A small encoder-decoder image transcriber, trained from scratch.
Model: encoder arch resnext, encoder activation relu, encoder widths [128, 192, 288], decoder width 192, decoder layers 7, decoder norm layernorm, decoder activation geglu.
Training: 8000 steps, batches of 128.
Data: trained on short English words printed on busy colour backdrops, 90422 training examples, 11.3 epochs.
Rows from block 7 of the image encoder of a small encoder-decoder image transcriber, named by matrix and row number. Rows with one number belong to one channel. Each number is 200 + 40 x the weight over its row's rms, rounded and kept within 0 to 999. All counts start at 0. After the name is the row's rms in percent of the matrix's.
After each channel's rows are labels from the 100 images, of 14976, where the channel reaches its highest value: "responds to" is what is common among them. Only what is clearly more common there than usual is listed. The data: short English words printed on busy colour backdrops.
# convs1: grouped (8 groups) 3x3 conv (encoder.blocks.7.convs.1.weight, 96x12x3x3), inputs within the group 0-11, a 3x3 kernel for each
# convs2: expand pointwise conv (encoder.blocks.7.convs.2.weight, 192x96x1x1, transposed), outputs 0-95

convs1.30,094,202,161,213,194,187,173,200,182,178,218,210,169,242,200,154,175,173,219,211,152,155,148,126,227,137,219,241,154,195,211,199,197,154,203,161,98,171,173,250,216,218,275,191,215,210,193,208,226,177,242,219,248,308,205,207,142,160,122,63,190,164,226,205,184,281,245,231,221,239,267,188,220,241,174,154,151,157,191,167,209,222,180,163,211,165,173,261,175,261,196,196,191,250,217,188,235,156,115,218,183,112,202,170,220,258,207,231,199
convs2.30,107,265,326,215,208,184,214,269,220,229,194,248,193,167,178,215,144,148,91,181,188,216,167,224,167,173,197,176,185,182,231,251,248,167,213,212,196,208,164,160,224,243,256,157,200,233,230,145,221,252,149,160,264,207,166,146,180,234,242,194,230,208,187,267,278,225,139,198,223,190,234,282,198,188,239,119,157,218,201,197,196,191,214,212,192,214,169,256,141,217,194,210,196,106,230,241,196
responds to: the letter s; the letter g

convs1.58,101,198,165,147,158,140,175,215,169,180,207,222,240,239,177,243,248,192,237,176,170,187,204,181,164,237,138,192,210,206,210,188,237,160,219,196,125,182,196,132,208,172,178,260,222,158,240,142,126,257,174,119,231,190,120,248,134,185,268,171,137,298,265,136,191,194,204,207,165,173,186,199,197,197,212,207,169,201,174,184,227,183,189,182,181,195,186,186,232,209,184,169,95,147,194,147,158,276,202,100,187,183,239,210,171,244,275,208,267
convs2.58,090,192,195,233,216,213,157,171,219,202,160,192,220,195,239,188,189,160,177,216,259,221,228,234,198,258,185,127,133,145,164,219,172,232,244,200,192,223,156,157,215,167,183,222,226,158,233,134,175,213,138,212,243,211,197,177,210,218,238,231,197,236,237,191,198,241,170,278,149,182,207,179,192,213,205,144,209,205,160,203,147,97,242,328,161,194,141,301,182,202,216,152,147,137,192,265,192
responds to: the letter k; the letter w

convs1.94,102,187,175,156,175,209,149,165,214,110,115,271,254,164,204,198,233,210,260,206,154,272,179,147,161,236,179,183,197,138,177,217,154,169,250,181,165,208,102,209,164,187,205,174,220,196,197,173,116,169,219,128,154,213,181,169,211,215,190,242,219,174,109,175,124,106,158,217,263,160,189,167,189,201,219,150,205,228,210,128,194,197,117,175,154,176,196,177,196,171,203,221,213,187,242,259,178,121,185,194,201,249,189,140,234,203,214,172,247
convs2.94,095,239,181,206,168,186,235,228,212,254,212,231,160,146,201,213,214,190,220,181,242,241,239,159,232,156,243,195,161,206,160,145,188,200,124,182,202,168,215,234,204,146,125,142,176,187,220,261,292,279,250,207,213,191,252,153,187,261,197,167,178,181,250,217,150,243,143,223,132,196,147,231,265,181,176,235,228,141,240,267,207,149,233,197,184,238,215,283,172,177,240,166,227,189,74,223,203
responds to: the letter d

convs1.10,099,137,89,147,171,152,171,137,89,193,214,204,182,186,183,136,188,207,168,238,213,259,240,196,183,250,249,160,248,229,134,241,213,116,197,221,152,248,239,182,250,252,206,244,250,198,225,236,150,250,206,178,252,229,152,173,182,141,198,192,186,209,221,199,198,181,188,242,201,167,207,216,145,230,205,145,201,158,129,185,194,141,203,196,164,225,151,195,219,164,178,299,170,138,251,158,142,259,194,167,179,210,184,157,176,202,153,153,203
convs2.10,108,187,203,132,172,220,233,210,141,143,248,200,188,194,204,191,242,221,135,279,209,170,222,177,208,227,203,197,136,204,222,192,182,209,156,161,214,219,188,100,225,130,272,230,229,234,184,221,145,220,140,103,264,240,236,214,230,198,120,139,184,197,247,253,221,248,141,149,202,216,139,233,186,166,215,199,239,191,213,230,217,206,182,174,227,198,280,199,161,265,194,204,221,169,228,216,131
responds to: the letter n; capitals

convs1.34,100,177,133,266,250,192,186,213,238,227,194,201,160,198,209,208,218,176,190,227,272,217,217,204,169,200,70,176,163,107,232,236,160,207,272,236,209,214,129,160,218,191,165,226,210,195,169,257,238,224,229,235,185,214,162,186,254,194,197,166,135,170,131,122,168,136,174,152,146,160,216,252,193,139,235,175,159,160,147,148,185,197,153,224,224,197,241,218,200,242,250,240,110,222,218,128,226,224,174,187,150,211,139,212,232,159,223,257,197
convs2.34,100,194,216,174,250,184,191,228,159,166,218,221,178,186,281,248,270,270,267,186,149,232,201,168,186,190,211,131,179,210,232,236,175,158,132,266,163,179,175,144,254,249,185,201,297,229,244,194,217,161,241,189,197,240,289,238,254,183,221,184,208,182,212,109,255,180,216,203,234,246,250,146,124,214,242,236,226,185,231,186,141,242,204,182,234,249,162,197,183,219,250,248,252,181,179,179,200
responds to: the letter s; the letter g

convs1.75,099,190,213,237,252,216,231,178,177,151,151,166,213,167,180,236,196,211,220,202,218,230,163,253,228,155,115,148,176,121,184,228,232,233,176,262,177,176,250,247,132,128,176,237,255,210,178,236,187,221,276,173,234,218,118,173,94,122,233,184,202,239,287,255,214,179,218,251,216,175,252,229,179,243,241,203,233,193,237,164,143,187,152,157,150,236,206,186,200,162,196,194,221,176,150,163,223,153,189,195,238,178,173,192,217,200,205,131,97
convs2.75,112,187,276,254,256,262,180,197,145,183,160,231,175,216,187,139,257,223,185,214,227,190,194,199,221,211,144,212,191,213,191,245,224,220,225,217,218,273,152,179,327,197,223,173,234,113,132,133,196,192,260,183,221,215,152,182,195,237,176,259,257,233,234,188,202,229,209,195,193,193,210,226,177,179,196,215,194,174,203,184,225,93,242,240,109,170,114,185,158,203,171,131,242,233,221,273,224
responds to: the letter k

convs1.7,099,150,200,125,190,199,220,198,241,215,174,113,178,173,203,203,150,137,204,201,117,197,211,198,140,143,171,181,184,220,197,157,150,187,152,184,160,181,74,145,179,130,186,212,177,220,165,202,203,187,267,249,243,262,266,148,143,103,167,226,167,220,230,202,208,233,219,228,152,209,190,163,112,166,189,167,199,223,193,199,260,228,144,163,149,188,196,192,226,261,203,155,163,186,210,256,226,223,225,222,277,169,199,208,139,154,163,183,162
convs2.7,109,163,185,179,205,234,173,218,212,198,249,116,110,251,228,224,246,255,207,171,144,176,149,208,236,210,203,169,237,225,212,147,62,224,192,191,147,149,230,154,214,259,152,225,191,186,105,230,169,201,237,225,160,240,146,205,203,228,145,166,104,225,209,187,230,190,212,144,150,185,231,165,149,198,204,237,182,189,159,235,214,243,232,185,134,212,182,132,256,219,198,196,286,206,260,190,159
responds to: the letter o

convs1.87,101,170,53,149,183,190,236,200,298,260,199,209,242,238,184,178,186,186,154,166,177,194,191,237,262,163,241,217,178,232,193,148,173,237,149,143,192,176,169,185,192,183,266,243,238,255,197,207,175,253,249,222,199,282,221,223,227,206,209,203,215,191,218,211,225,183,196,190,230,227,262,190,223,189,217,241,181,145,173,147,146,154,240,210,213,212,181,244,139,121,155,195,242,264,168,220,282,163,174,139,218,236,202,184,175,110,167,146,143
convs2.87,095,143,202,171,196,229,256,123,148,222,255,166,246,252,194,186,239,167,223,204,206,208,186,223,337,202,229,252,235,173,205,255,172,271,264,251,171,275,142,229,184,189,227,218,213,131,168,181,169,193,204,255,161,275,186,191,180,163,224,202,202,172,250,174,173,191,221,208,188,232,195,222,224,167,258,225,181,212,200,217,148,234,252,235,162,154,160,130,154,175,168,160,186,224,200,216,251
responds to: the letter k

convs1.11,099,133,187,97,163,158,115,182,163,159,205,227,231,207,192,173,174,184,185,235,228,218,235,196,191,222,169,172,178,163,208,213,185,172,175,121,120,251,214,199,218,195,202,261,212,171,180,112,107,183,110,249,182,155,238,126,174,223,235,266,201,231,222,209,234,203,175,209,160,145,175,140,100,264,100,149,253,215,228,215,160,182,226,203,226,204,245,210,209,227,160,208,132,146,186,190,215,187,185,189,198,214,204,219,262,238,211,224,225
convs2.11,101,230,157,233,142,230,144,199,190,136,190,255,199,229,192,181,202,289,197,283,135,173,153,185,286,207,199,233,199,222,240,205,223,197,136,281,256,195,201,167,166,191,179,198,192,156,203,175,170,193,224,175,272,201,250,264,209,239,274,253,242,177,305,157,186,195,227,225,244,207,129,270,240,173,245,202,190,201,133,256,147,232,213,256,188,137,264,172,220,231,228,248,121,197,140,223,170
responds to: the letter e; capitals

convs1.37,098,222,110,260,243,150,259,220,164,214,181,178,191,199,237,264,171,215,197,138,204,120,146,261,138,168,146,146,173,189,134,206,230,195,201,183,174,234,199,194,221,164,193,201,165,148,240,233,233,195,177,213,219,168,243,217,142,244,226,245,297,166,203,252,258,176,233,272,143,285,237,210,264,192,182,223,137,161,191,147,180,183,198,223,164,230,238,200,192,178,162,281,216,215,267,117,231,262,184,196,185,195,223,173,254,204,189,245,184
convs2.37,104,246,233,216,270,182,149,250,246,172,125,185,169,174,132,236,190,194,235,191,147,229,230,172,155,157,152,227,199,229,176,224,140,222,208,225,235,161,161,131,215,282,234,238,141,240,162,171,207,227,229,192,178,173,193,270,266,281,226,242,231,152,221,145,216,199,248,206,207,206,260,113,233,163,168,236,299,169,196,236,203,195,145,178,204,191,236,174,235,205,236,255,242,254,187,176,183
responds to: the letter r; the letter c; the letter k

convs1.9,104,220,252,111,218,277,97,221,195,77,185,231,182,164,239,167,124,210,143,201,151,163,162,148,202,189,176,207,116,200,196,218,250,226,149,194,205,120,177,208,128,237,261,116,211,217,208,212,170,239,230,217,216,237,199,160,128,184,180,152,201,169,175,183,172,159,220,138,164,234,144,210,249,162,234,186,167,253,209,130,211,211,155,181,211,165,195,231,189,149,202,179,172,212,194,166,223,159,225,183,185,179,185,181,199,148,129,175,156
convs2.9,118,214,229,189,217,227,218,254,122,166,173,199,191,201,173,175,193,238,84,223,193,180,201,194,221,182,261,208,241,201,194,186,157,260,223,199,236,219,190,171,266,146,218,232,203,171,153,193,220,144,200,247,186,225,186,139,205,221,179,197,171,238,222,176,245,203,169,181,198,185,172,269,227,189,267,199,189,200,202,223,260,156,244,264,191,192,177,167,250,251,218,196,207,181,228,211,145
responds to: first letter capital

convs1.82,099,232,168,176,246,201,204,202,197,178,212,240,251,218,214,228,196,176,166,238,170,177,203,136,208,217,107,197,139,125,205,113,192,271,236,291,293,230,219,230,178,166,223,115,145,268,188,203,230,251,188,225,211,228,206,117,179,238,156,149,226,171,195,211,179,188,164,200,230,207,206,250,156,203,195,212,192,261,260,188,242,196,174,159,174,150,221,217,221,154,159,174,141,161,192,157,176,151,167,235,236,237,214,290,227,203,280,200,123
convs2.82,103,211,220,223,262,208,187,210,130,255,211,165,214,173,214,162,209,229,124,264,232,224,238,219,212,197,214,183,186,201,201,194,200,203,182,205,180,222,255,143,183,224,199,172,182,224,234,198,208,218,206,168,324,251,193,128,268,207,154,226,209,246,192,191,245,251,208,108,217,171,229,271,269,157,184,207,174,227,210,198,238,220,202,263,147,184,119,150,146,304,216,186,224,161,250,219,194
responds to: the letter k

convs1.76,098,254,187,250,187,121,273,182,201,266,201,99,231,213,141,230,190,209,261,183,271,184,136,134,175,181,239,200,191,310,272,200,191,124,211,155,148,209,171,173,227,232,167,164,163,112,204,172,203,268,201,195,241,241,185,204,195,234,172,234,230,175,117,152,199,252,165,239,214,118,188,157,163,167,209,191,198,197,211,239,169,229,192,217,254,162,127,239,167,169,217,193,154,218,179,189,210,151,195,141,155,205,228,157,205,205,212,221,210
convs2.76,097,190,164,224,194,282,246,131,177,185,211,213,263,281,188,155,132,154,204,163,289,228,180,236,176,234,222,184,216,119,135,234,198,231,230,195,186,247,194,141,144,227,192,177,203,173,168,190,171,272,150,211,206,265,240,190,204,196,213,226,180,138,191,164,198,192,253,224,184,196,166,169,188,200,224,168,155,222,233,178,166,186,224,205,213,214,217,206,163,223,209,141,201,157,194,266,164
responds to: the letter k

convs1.2,103,247,179,175,171,161,166,164,221,209,255,209,228,199,205,223,176,241,218,170,218,229,221,193,233,220,170,244,242,204,213,243,237,238,242,207,217,239,211,217,227,186,217,230,200,216,229,228,231,174,195,210,168,176,162,171,158,145,145,158,166,147,140,175,158,118,202,198,206,251,212,251,261,244,221,212,215,207,211,202,197,171,159,108,83,108,124,103,83,110,136,230,209,310,207,213,212,197,200,186,235,231,183,210,184,166,210,188,200
convs2.2,102,184,208,211,135,197,203,219,253,262,166,204,239,139,235,245,214,211,240,208,160,171,244,216,229,136,207,269,153,205,197,181,103,217,181,209,230,175,226,261,138,206,201,223,135,229,173,217,185,213,131,208,174,212,175,211,188,161,179,151,235,165,226,255,152,249,196,212,204,202,184,176,132,207,175,172,195,170,252,224,159,242,255,177,193,88,230,245,264,168,150,216,200,251,207,188,227
responds to: the letter n

convs1.47,101,141,147,168,158,202,128,198,210,151,255,183,173,285,181,213,236,215,229,226,130,187,207,137,224,218,177,222,247,193,172,249,145,216,242,189,200,179,226,231,108,227,257,118,256,241,198,247,218,203,293,230,181,268,262,225,226,176,233,202,195,220,188,172,146,225,246,127,205,199,186,245,115,236,189,184,216,156,258,191,168,263,218,184,171,170,191,188,187,177,211,167,213,233,122,269,193,181,289,189,226,205,177,148,187,165,220,233,139
convs2.47,088,184,195,192,167,200,229,207,217,211,190,222,156,199,273,166,128,170,193,120,244,251,133,210,204,252,167,232,149,162,174,227,181,182,203,222,171,162,155,187,184,222,208,180,143,122,204,167,197,232,187,226,178,226,201,261,112,167,192,182,175,142,122,211,155,216,256,276,192,239,182,174,228,210,261,155,174,243,191,152,148,124,141,200,185,174,217,199,199,156,159,227,204,206,204,255,219
responds to: the letter r; the letter m

convs1.3,094,209,239,213,233,200,189,202,156,192,169,215,157,192,186,136,158,125,138,195,194,201,191,248,200,233,212,173,214,232,225,199,183,275,142,123,150,192,261,149,215,264,169,192,222,132,253,249,268,219,238,156,180,175,182,204,208,214,184,170,237,190,217,207,210,205,262,223,155,260,159,116,220,160,222,209,219,251,244,158,154,117,178,161,209,233,176,198,216,183,147,191,234,206,179,256,166,187,200,195,150,126,178,139,89,280,204,277,252
convs2.3,116,208,212,229,279,227,147,251,159,187,111,181,178,177,181,234,208,211,122,129,190,209,220,183,230,139,215,135,141,207,185,295,231,244,207,207,230,231,137,236,250,203,214,194,283,160,268,174,174,230,261,236,261,187,167,252,218,225,265,239,204,280,203,241,186,259,238,233,151,230,200,170,183,204,250,221,204,213,144,167,232,177,195,267,143,241,105,237,201,142,293,170,173,209,137,242,225
responds to: the letter e; capitals

convs1.43,104,178,175,220,214,205,217,248,226,240,230,163,134,205,198,208,204,217,244,199,165,143,207,130,168,205,177,191,188,160,185,212,209,203,171,152,197,182,249,192,239,228,121,219,176,176,260,137,130,244,139,189,196,166,239,243,179,174,284,194,137,214,200,142,156,203,264,210,271,178,214,163,102,221,252,179,219,232,135,195,164,171,211,211,162,190,166,154,210,146,127,286,168,217,262,200,210,195,191,210,154,108,233,146,134,257,145,204,263
convs2.43,099,195,202,149,222,128,175,218,247,194,158,225,196,114,190,162,192,230,187,221,236,211,190,144,160,178,112,199,142,277,296,241,192,248,210,149,241,108,155,156,176,213,222,181,180,190,241,145,178,207,216,140,290,166,228,189,174,221,145,220,197,216,193,179,174,231,158,180,182,228,207,221,246,196,170,186,175,139,152,180,259,211,182,178,157,150,190,203,224,213,262,206,204,185,215,141,211
responds to: the letter n; the letter c; the letter k

convs1.61,098,200,170,192,191,227,216,236,240,255,209,190,200,241,204,140,191,180,136,290,323,211,255,245,159,304,252,186,268,145,121,189,174,178,168,158,179,227,208,195,224,249,176,167,219,206,190,225,169,230,247,167,244,217,156,210,241,210,199,241,180,195,220,121,151,108,193,147,193,204,121,143,220,201,211,181,232,188,180,214,194,227,179,261,267,212,246,202,193,256,229,251,214,150,234,189,196,226,175,226,222,275,186,253,231,170,221,184,137
convs2.61,111,253,202,100,295,177,216,136,139,233,245,215,150,192,205,235,187,204,224,235,247,170,190,172,195,232,234,187,231,233,327,234,193,268,243,245,256,198,95,149,217,193,267,198,253,173,186,220,182,198,181,225,240,255,224,127,218,174,165,174,227,214,226,225,229,165,239,215,180,253,189,170,163,214,262,169,181,209,174,248,237,177,274,215,159,215,189,204,220,213,278,184,204,246,193,237,215
responds to: the letter g

convs1.85,100,154,183,153,185,170,160,210,243,138,239,171,162,246,168,151,221,146,155,237,176,175,237,94,177,272,167,187,231,142,184,242,146,219,243,226,191,159,192,165,201,224,200,145,171,189,124,154,124,105,202,203,143,203,181,245,201,158,211,211,149,185,192,89,210,262,256,213,216,230,202,171,180,146,269,248,137,272,219,146,210,187,179,174,175,181,176,194,183,174,168,236,173,242,212,160,228,274,196,206,232,130,188,182,174,205,191,197,234
convs2.85,102,204,171,205,222,174,221,235,228,181,201,217,197,149,210,144,184,198,192,176,197,216,133,164,243,213,120,232,150,231,196,219,216,239,209,177,274,206,160,193,231,256,192,236,150,187,218,146,198,250,296,152,229,120,226,295,183,175,140,225,115,195,264,239,159,273,171,190,178,214,188,189,200,214,168,227,270,201,127,164,210,208,172,196,109,139,220,171,245,193,234,227,151,233,231,191,222
responds to: the letter s; the letter e

convs1.60,100,198,205,213,145,152,245,185,181,192,247,275,187,268,188,192,241,158,170,187,203,158,201,207,197,192,178,175,219,133,132,239,155,205,230,161,269,118,127,223,131,211,180,146,204,207,167,221,153,238,243,113,238,227,101,229,221,227,166,204,266,166,210,278,235,159,265,153,166,232,187,166,207,177,183,188,169,188,127,152,186,141,140,202,190,167,265,140,169,241,179,206,193,189,143,134,197,189,175,181,176,184,160,183,221,151,249,218,149
convs2.60,084,211,240,168,150,159,222,247,171,121,156,254,194,182,244,193,98,252,173,177,186,170,211,130,244,108,208,289,209,237,261,181,188,170,228,196,189,84,211,204,227,260,245,183,151,227,229,220,231,183,249,203,177,167,146,137,177,157,220,189,184,192,230,149,142,182,245,183,164,145,156,211,220,171,173,158,214,230,151,245,172,168,197,204,203,215,240,209,177,215,230,240,226,165,180,236,165
responds to: the letter d; the letter y

convs1.16,097,247,271,252,221,258,250,186,178,265,145,186,217,165,188,223,224,182,222,242,233,148,176,203,177,165,186,159,228,194,256,167,136,213,203,150,159,162,167,127,234,214,215,257,256,257,197,127,130,131,176,150,170,205,222,195,207,206,121,125,198,93,161,228,196,202,203,175,175,234,167,136,252,231,196,152,201,188,196,238,217,170,219,233,180,249,234,168,262,250,202,195,234,196,173,175,126,168,138,127,269,215,156,197,200,158,180,189,179
convs2.16,096,171,179,151,244,236,189,207,170,179,227,208,198,190,233,226,267,310,199,207,180,108,211,144,266,255,190,169,219,202,194,217,159,112,162,170,113,179,237,158,273,279,169,160,182,221,155,218,243,185,176,152,199,193,255,281,209,267,246,100,207,151,226,167,201,217,150,163,186,230,255,191,186,188,168,226,189,185,212,238,130,186,164,173,189,192,180,201,197,197,176,180,198,209,257,226,133
responds to: the letter p

convs1.6,106,121,114,97,142,164,142,116,126,116,175,164,139,171,191,167,137,145,176,233,232,217,188,223,206,261,226,186,186,143,108,192,239,138,214,194,157,250,211,174,234,200,179,225,195,133,256,237,168,213,217,173,181,172,110,249,186,163,217,206,187,219,187,162,226,198,170,216,167,153,209,208,189,230,234,173,232,241,203,236,212,202,245,177,145,225,200,192,209,194,174,207,226,136,218,221,146,126,142,174,220,247,247,229,220,218,230,224,169
convs2.6,097,145,128,173,207,203,212,223,149,163,189,212,219,166,187,205,203,228,168,259,263,164,189,138,248,251,213,160,187,194,241,230,233,249,114,228,282,251,126,156,227,122,216,232,271,169,204,145,127,174,167,153,224,205,219,224,198,194,208,244,205,222,212,215,186,210,184,172,195,224,85,217,197,166,260,199,216,186,204,205,191,169,250,193,173,231,244,246,225,215,233,237,206,208,140,183,174
responds to: the letter e

convs1.74,101,178,158,209,152,151,185,146,135,147,254,139,96,222,135,133,191,145,155,237,201,190,232,219,173,180,190,242,128,143,259,213,202,174,295,255,177,192,183,162,162,204,226,157,187,168,185,161,229,248,103,227,260,76,251,208,179,146,216,213,136,211,211,178,213,209,202,227,238,171,265,249,194,175,180,193,127,202,173,164,188,211,197,243,188,209,208,204,234,195,254,186,156,218,177,173,212,218,166,240,183,195,218,193,137,225,178,145,196
convs2.74,103,171,201,235,274,222,208,224,211,210,236,193,199,199,215,167,222,242,235,213,199,232,235,181,209,234,203,127,181,200,166,194,175,204,162,161,149,267,250,183,204,187,191,154,168,145,196,192,208,195,164,225,236,199,258,208,236,197,128,168,210,263,204,234,239,255,174,88,157,177,231,226,159,249,221,204,239,186,213,206,182,133,156,153,195,166,188,167,229,259,165,73,210,199,226,217,198
responds to: the letter k

convs1.52,100,182,208,218,164,217,264,189,135,195,212,127,157,178,192,149,200,288,170,193,216,277,205,113,188,218,246,180,199,166,152,136,153,197,146,142,183,191,225,241,196,240,208,158,228,177,186,210,225,186,208,223,131,173,182,212,182,198,246,187,197,188,187,159,181,260,289,165,164,261,241,139,167,145,291,270,176,188,214,211,176,167,245,217,197,232,233,141,102,171,134,202,137,162,222,216,119,189,219,198,176,165,145,184,206,163,226,246,239
convs2.52,103,135,222,183,175,177,172,208,159,281,157,130,144,173,193,251,243,145,193,178,274,208,216,154,194,260,190,119,157,252,127,199,211,210,178,172,146,240,218,256,134,208,235,218,154,173,182,213,146,200,186,222,171,173,282,191,200,172,222,182,157,252,128,256,174,230,257,118,182,142,217,144,170,243,245,269,191,166,244,195,231,155,240,157,268,202,200,193,233,152,143,216,251,235,307,114,156
responds to: the letter p

convs1.62,111,220,187,148,226,86,176,215,92,192,219,207,198,240,168,241,214,150,207,225,241,169,240,233,153,172,163,113,181,165,244,180,169,226,246,149,231,195,127,119,182,167,169,210,183,201,179,178,201,186,226,182,201,262,245,240,203,221,222,200,253,190,232,233,211,81,145,184,138,198,137,180,231,95,138,207,203,191,193,211,172,154,197,169,167,203,224,183,160,234,199,231,183,223,230,134,130,158,151,140,207,213,210,169,245,210,183,251,209
convs2.62,082,225,230,147,207,181,219,204,277,243,233,236,244,125,189,154,167,172,170,174,168,264,191,157,239,142,171,180,199,259,284,180,142,172,240,260,172,195,215,180,151,224,214,248,166,219,181,223,261,104,161,248,212,184,171,207,167,155,241,181,118,234,190,209,200,210,145,190,127,200,263,194,143,221,203,205,185,232,174,234,211,234,247,119,237,174,164,174,262,114,279,248,236,248,245,75,231
responds to: the letter o; the letter c

convs1.56,108,209,178,166,216,182,121,202,167,113,215,98,222,140,148,225,110,172,292,187,145,221,187,210,195,181,195,247,219,234,134,221,201,192,208,178,132,188,243,225,189,206,145,237,217,210,154,218,131,166,230,212,176,189,232,136,142,155,169,187,266,176,176,216,192,234,198,203,240,229,220,195,160,160,221,199,196,211,200,220,262,190,236,217,137,204,222,171,220,158,147,220,193,189,222,197,188,226,217,211,117,221,269,133,156,268,133,147,303
convs2.56,096,155,209,236,197,188,209,255,236,149,129,218,157,145,202,158,202,276,175,200,170,205,193,146,239,203,216,174,211,177,164,217,197,243,182,209,219,221,220,173,159,174,185,213,261,207,176,167,197,264,206,219,175,192,208,197,199,207,174,205,216,245,219,171,189,246,158,165,218,241,178,232,198,204,208,214,252,174,148,208,281,120,205,147,257,160,161,164,284,174,219,183,196,194,203,199,177
responds to: the letter n; the letter y